From a checkpoint of a small contrastive audio-text model.
Model: log mel input, encoder arch vit, encoder norm layernorm, encoder activation geglu, encoder patch size [64, 2], encoder layers 10, text encoder width 192, text encoder layers 6.
Training: adamw at rate 0.0014, 7200 steps, batches of 512.
Data: 39062 training examples, 94.4 epochs.
Rows from block 6 of the audio encoder, named by matrix and row number. Rows with one number belong to one attention dimension. Each number is 50 + 15 x the weight over its row's rms, rounded and kept within 0 to 99. All counts start at 0. After the name is the row's rms in percent of the matrix's.
# q: attention query (encoder.blocks.6.attn.q.weight, 256x256), inputs 0-255
# k: attention key (encoder.blocks.6.attn.k.weight, 256x256), inputs 0-255
q.39 086:33 50 49 39 65 73 34 56 62 44 39 73 31 39 65 51 63 30 51 67 62 86 39 44 54 32 57 42 79 59 48 54 39 40 54 26 63 49 26 55 56 24 62 55 45 65 53 66 68 26 68 18 55 32 34 37 45 41 66 60 39 47 37 53 51 50 60 48 50 46 47 30 23 54 42 42 47 69 53 43 32 56 37 69 51 23 57 72 63 64 25 32 51 49 40 70 58 55 83 35 39 60 26 67 35 35 31 26 36 57 62 61 48 47 58 58 23 37 37 67 49 63 60 94 69 54 16 40 59 48 41 26 27 51 35 59 58 57 63 47 58 47 48 58 65 47 77 49 63 53 22 30 44 73 62 61 52 64 29 50 20 57 76 53 51 50 39 57 71 59 62 39 56 59 61 58 74 47 33 31 58 37 44 41 45 48 24 29 57 64 37 67 42 49 62 33 18 63 67 66 31 67 29 48 79 34 80 55 75 59 32 57 42 62 59 43 22 25 32 47 61 48 43 52 31 37 83 48 55 41 54 68 29 48 63 28 64 53 49 54 22 51 57 61 50 49 29 78 32 64 25 57 32 50 28 44
k.39 086:53 54 59 62 49 36 25 29 42 41 50 72 38 18 30 47 41 38 39 73 26 32 70 48 37 52 50 71 44 36 28 53 41 61 49 59 59 75 54 50 64 35 63 73 60 32 25 53 60 37 72 57 56 46 60 58 76 44 59 49 62 61 49 73 54 72 53 42 65 79 68 74 73 23 64 34 69 61 68 56 60 55 87 40 66 43 47 44 71 44 54 28 41 32 48 36 54 30 41 71 59 55 48 52 30 71 61 55 38 71 56 64 67 52 46 65 46 42 42 57 45 78 68 56 61 56 44 59 24 45 45 48 36 57 40 24 46 56 45 64 41 43 57 19 42 53 41 39 39 30 51 64 28 42 41 66 51 26 43 48 53 53 65 72 58 30 46 66 45 56 63 57 37 57 64 61 48 45 72 36 66 35 46 22 86 66 48 54 25 48 31 26 73 56 58 57 54 73 47 70 65 46 62 32 70 68 35 65 63 33 44 56 25 62 54 63 46 31 69 42 25 47 63 34 56 59 49 21 28 24 59 59 68 49 38 50 66 54 70 51 35 20 78 39 51 99 33 56 38 64 61 75 57 46 09 50
q.40 095:86 58 25 32 54 57 55 38 50 44 51 49 35 61 64 58 36 15 48 60 74 40 62 45 51 64 41 26 73 62 78 35 54 53 35 43 53 45 50 59 42 68 36 43 19 63 57 58 25 39 58 57 57 14 42 57 42 53 49 74 65 62 30 31 20 67 66 29 59 40 51 47 32 35 58 44 69 55 80 45 69 39 65 52 59 48 18 51 61 58 53 57 43 15 12 46 61 84 45 41 47 53 37 70 50 54 46 50 29 33 53 41 71 44 30 55 47 36 42 76 37 56 73 29 62 54 44 75 26 68 28 60 69 55 27 50 36 26 20 43 47 63 63 38 45 27 50 46 27 49 10 50 50 56 70 44 55 42 63 45 61 69 66 60 29 60 57 83 67 72 43 32 62 62 60 62 56 53 85 55 54 76 51 45 36 52 34 46 49 46 58 46 73 57 50 32 54 81 44 31 41 54 50 51 58 59 76 56 42 67 59 48 54 51 35 49 45 62 51 58 55 44 46 55 39 60 72 09 67 56 41 82 52 37 22 49 57 60 47 44 25 25 37 53 26 61 44 62 49 55 67 63 66 39 53 63
k.40 093:75 56 37 39 41 61 33 12 60 54 63 52 23 49 59 47 46 05 36 71 26 24 51 59 47 68 51 66 35 76 54 65 46 67 36 34 52 61 55 42 31 57 64 66 48 41 40 38 65 28 43 46 50 47 77 62 80 28 47 55 40 53 38 51 44 63 56 40 32 71 78 27 48 20 75 33 69 63 48 57 57 54 57 24 50 40 58 66 56 56 26 45 40 30 37 49 50 47 48 45 49 52 72 78 30 80 54 76 30 58 68 37 54 41 55 70 28 41 33 82 61 67 79 59 56 50 58 63 21 37 35 55 49 65 60 29 50 89 65 44 38 57 47 60 78 49 52 64 30 43 54 51 35 46 49 36 63 64 42 45 73 45 38 60 21 44 55 35 49 51 18 36 51 85 48 54 49 31 65 36 57 51 56 53 45 58 12 26 71 28 43 45 62 63 57 28 62 53 44 35 72 32 61 64 52 50 38 36 76 49 40 71 16 67 51 45 53 37 55 40 42 45 43 51 54 47 81 46 41 49 39 33 40 56 49 51 68 57 51 54 27 56 62 41 53 52 14 79 32 67 48 53 50 75 48 45
q.41 111:68 51 42 37 27 40 58 36 49 43 32 36 48 53 30 52 23 56 63 68 72 41 67 64 22 51 32 39 35 68 41 55 50 34 38 46 48 56 47 46 46 76 50 22 23 24 41 28 34 68 31 58 36 37 27 64 48 49 48 66 60 66 47 18 64 42 68 44 36 45 50 41 15 76 59 53 59 60 87 50 67 50 55 65 33 61 43 40 69 67 66 74 40 46 37 32 43 64 33 60 44 58 63 56 63 40 59 29 31 41 43 37 67 53 59 47 55 71 55 60 40 50 44 36 38 55 71 70 39 30 41 66 67 70 38 45 61 20 33 77 50 46 53 52 49 70 58 61 40 41 48 58 73 65 51 59 46 54 79 58 53 68 34 31 65 39 77 44 33 79 32 56 55 70 69 64 47 62 81 82 37 46 62 45 67 68 36 54 52 37 52 77 59 27 20 42 63 82 41 37 47 25 28 21 58 49 50 35 46 56 80 44 55 36 39 22 25 69 62 43 66 39 61 59 46 47 53 26 51 75 44 33 52 57 13 53 33 61 20 31 37 40 39 54 40 51 60 49 26 46 66 48 63 68 60 56
k.41 115:23 51 44 38 43 53 55 29 60 22 48 43 26 42 56 34 81 17 40 74 22 09 63 69 43 64 55 51 76 85 55 50 12 44 53 62 41 47 39 45 16 44 32 56 43 34 62 41 65 34 77 52 56 38 68 67 68 20 57 40 41 62 50 44 60 38 54 59 73 56 59 48 46 43 74 40 65 39 67 39 41 63 65 49 42 37 68 56 46 80 23 47 59 63 34 40 35 51 37 26 28 43 63 42 35 60 57 69 22 36 53 31 29 76 38 57 33 54 60 57 43 44 81 47 53 42 57 46 24 50 33 48 46 64 36 56 54 64 80 50 57 28 42 84 97 47 50 74 62 54 54 50 41 42 61 29 61 44 28 29 58 32 38 63 38 49 55 57 49 45 25 65 47 68 69 80 58 57 49 50 46 32 37 48 73 60 29 67 68 63 69 52 40 52 60 45 43 38 26 64 51 36 64 64 25 38 51 42 53 59 38 65 41 61 46 42 62 61 41 71 62 43 32 53 56 34 68 43 36 52 17 55 52 19 54 74 51 74 56 47 58 62 49 47 62 65 34 47 51 58 55 77 54 56 32 44
q.42 089:27 42 30 38 39 58 51 35 41 52 57 27 18 40 44 32 42 31 29 71 63 44 66 60 45 43 37 28 39 60 23 67 35 38 46 40 42 50 41 65 45 48 53 41 39 42 45 59 32 69 51 38 35 26 29 63 55 50 30 55 55 65 42 30 65 62 71 42 68 60 71 56 42 55 35 60 44 57 70 65 59 36 68 68 36 27 51 40 43 73 52 63 56 46 49 64 40 65 50 74 60 60 52 79 57 76 70 32 45 28 41 54 26 58 59 61 48 63 54 62 28 48 47 36 48 56 59 64 61 33 40 59 72 59 39 27 60 28 58 78 64 62 62 66 54 47 84 52 43 42 73 56 51 47 65 40 58 69 71 49 79 62 51 33 58 44 69 37 33 80 46 48 46 71 45 61 34 51 66 68 50 19 57 54 66 65 19 66 65 49 60 90 67 51 46 54 55 76 32 45 50 34 51 36 61 54 46 46 46 74 73 37 56 26 51 39 23 80 50 43 56 38 53 42 51 27 54 00 89 71 45 39 37 63 19 62 45 72 50 36 42 33 47 28 32 47 58 53 15 33 44 43 49 80 51 45
k.42 092:50 43 37 23 65 43 57 23 52 50 48 65 36 35 53 66 63 41 39 58 47 20 55 63 40 56 51 56 64 75 58 57 24 48 67 64 55 36 38 44 32 53 43 40 47 23 63 32 58 52 64 58 60 51 76 59 57 27 45 47 16 60 42 49 41 43 51 41 59 46 44 30 39 74 82 26 62 24 97 35 65 57 77 60 31 56 47 74 65 66 19 59 36 58 18 38 47 61 58 00 38 61 61 30 45 53 56 65 36 34 62 13 33 64 29 49 53 43 62 66 47 47 84 53 66 50 59 65 30 54 54 46 50 71 43 82 51 57 68 78 43 42 45 75 83 45 46 73 61 46 33 71 35 47 66 53 60 42 44 19 22 57 46 51 24 52 47 52 37 51 20 49 47 61 71 71 33 56 53 52 43 30 48 32 61 78 32 48 66 40 65 51 58 50 60 35 53 41 29 67 58 35 68 52 44 56 52 50 47 71 47 63 36 45 55 39 62 56 53 61 58 43 41 42 41 61 63 59 44 47 29 67 49 21 61 48 62 67 61 41 49 65 43 46 75 44 39 58 49 51 94 76 59 58 55 49
q.43 090:43 65 62 78 53 51 45 59 43 60 63 58 45 42 49 32 59 47 40 46 29 65 44 50 76 49 51 70 32 37 38 65 57 57 40 74 29 56 64 65 46 25 52 78 80 50 47 54 64 52 56 63 53 58 62 29 45 50 42 14 40 32 47 80 53 62 37 66 68 58 51 61 76 43 43 45 16 33 20 52 50 45 49 19 47 39 53 47 39 48 45 28 62 61 72 55 50 33 40 66 45 43 31 43 36 72 54 67 74 44 49 65 14 35 65 68 41 57 46 30 53 34 57 66 56 36 53 49 68 58 67 36 38 46 55 45 57 71 83 30 58 55 36 50 64 49 58 43 62 66 73 55 38 41 52 65 50 57 57 34 48 20 47 66 54 39 55 39 44 23 52 56 46 50 30 17 19 33 26 48 51 49 45 54 48 42 73 46 46 54 38 34 31 55 63 53 56 18 68 90 71 51 63 57 40 48 43 80 50 29 38 44 21 44 65 63 52 42 27 62 37 71 51 26 32 40 40 83 57 36 64 37 63 58 70 74 58 19 74 70 87 72 87 49 41 58 57 48 57 53 24 37 49 30 58 30
k.43 092:51 42 52 58 38 54 56 79 44 76 55 47 85 68 49 73 49 84 72 19 78 82 43 34 35 30 75 51 41 25 39 32 93 34 74 48 64 23 25 54 81 44 48 43 83 51 41 71 24 58 51 39 43 68 49 28 33 50 64 70 55 48 56 51 36 60 41 55 30 38 41 51 36 68 29 60 38 56 55 50 63 23 34 67 51 62 44 26 38 25 51 35 45 48 86 46 64 47 47 56 55 42 25 46 72 27 32 27 71 43 51 55 63 42 36 42 60 45 60 43 57 38 26 45 57 63 51 36 76 59 71 38 52 41 53 71 40 41 51 48 59 74 46 42 26 39 60 33 60 65 44 46 77 35 60 67 49 56 86 68 39 56 77 43 57 46 53 21 58 55 73 60 61 34 44 26 46 38 45 42 43 58 37 65 30 29 77 47 40 57 47 37 55 43 42 59 63 56 66 55 14 49 59 28 71 53 57 36 37 61 55 30 72 30 36 46 55 46 70 46 50 57 52 55 57 58 34 72 67 65 63 50 39 48 63 48 43 43 48 50 68 73 27 52 42 29 68 52 56 33 71 38 43 37 61 41
q.44 088:48 56 41 29 42 63 38 48 66 51 69 49 63 50 62 73 24 30 23 54 69 51 58 54 84 60 19 34 42 54 32 41 41 27 15 48 13 50 26 62 35 40 24 52 49 63 49 71 30 56 53 51 56 25 33 35 36 30 44 63 35 70 72 68 46 36 53 39 57 63 59 71 41 41 38 49 60 47 46 49 64 52 65 18 56 49 28 57 32 47 54 41 45 34 28 76 50 46 57 54 47 19 41 56 43 50 50 39 31 29 57 60 70 13 51 62 32 62 57 55 81 52 67 34 32 29 24 70 56 63 31 64 62 43 54 37 40 48 57 59 50 54 50 43 35 53 79 60 52 53 24 52 52 47 62 47 53 66 82 44 52 39 61 53 54 64 79 43 56 77 76 57 62 81 58 63 44 65 51 37 33 49 54 44 11 49 50 71 72 59 62 85 50 36 64 40 56 54 35 53 22 56 64 62 38 56 82 47 57 52 58 26 73 04 45 46 41 59 52 53 45 29 48 25 47 45 71 42 62 64 41 28 54 62 44 58 58 53 35 66 50 41 60 39 38 61 84 53 41 40 63 32 63 59 63 31
k.44 095:26 30 41 43 47 79 55 36 62 48 40 51 15 38 53 73 61 31 55 77 23 15 52 86 15 46 48 58 38 56 17 69 50 67 54 58 06 58 32 70 56 51 32 64 61 34 39 38 21 55 61 22 49 42 45 57 77 19 59 49 49 61 39 64 26 61 72 39 33 54 76 43 53 43 53 41 60 44 67 25 46 53 55 29 38 46 54 42 60 65 21 28 64 51 57 31 58 63 44 25 42 45 31 32 43 58 59 47 30 42 64 31 57 44 16 56 56 45 56 53 69 59 76 58 51 70 59 64 21 45 57 49 34 68 56 70 59 77 81 69 58 51 38 76 74 42 59 56 37 58 59 50 45 25 69 71 72 55 45 42 47 62 59 72 33 29 46 24 40 58 40 60 78 58 87 54 36 33 75 42 42 40 46 33 55 73 45 49 55 42 49 52 41 44 56 46 51 39 27 65 47 45 56 30 44 55 52 46 48 58 43 64 52 69 34 56 75 65 62 54 47 45 68 59 43 48 54 62 49 41 53 55 50 26 47 54 42 71 63 60 38 78 57 44 63 75 54 64 59 52 61 71 23 55 35 26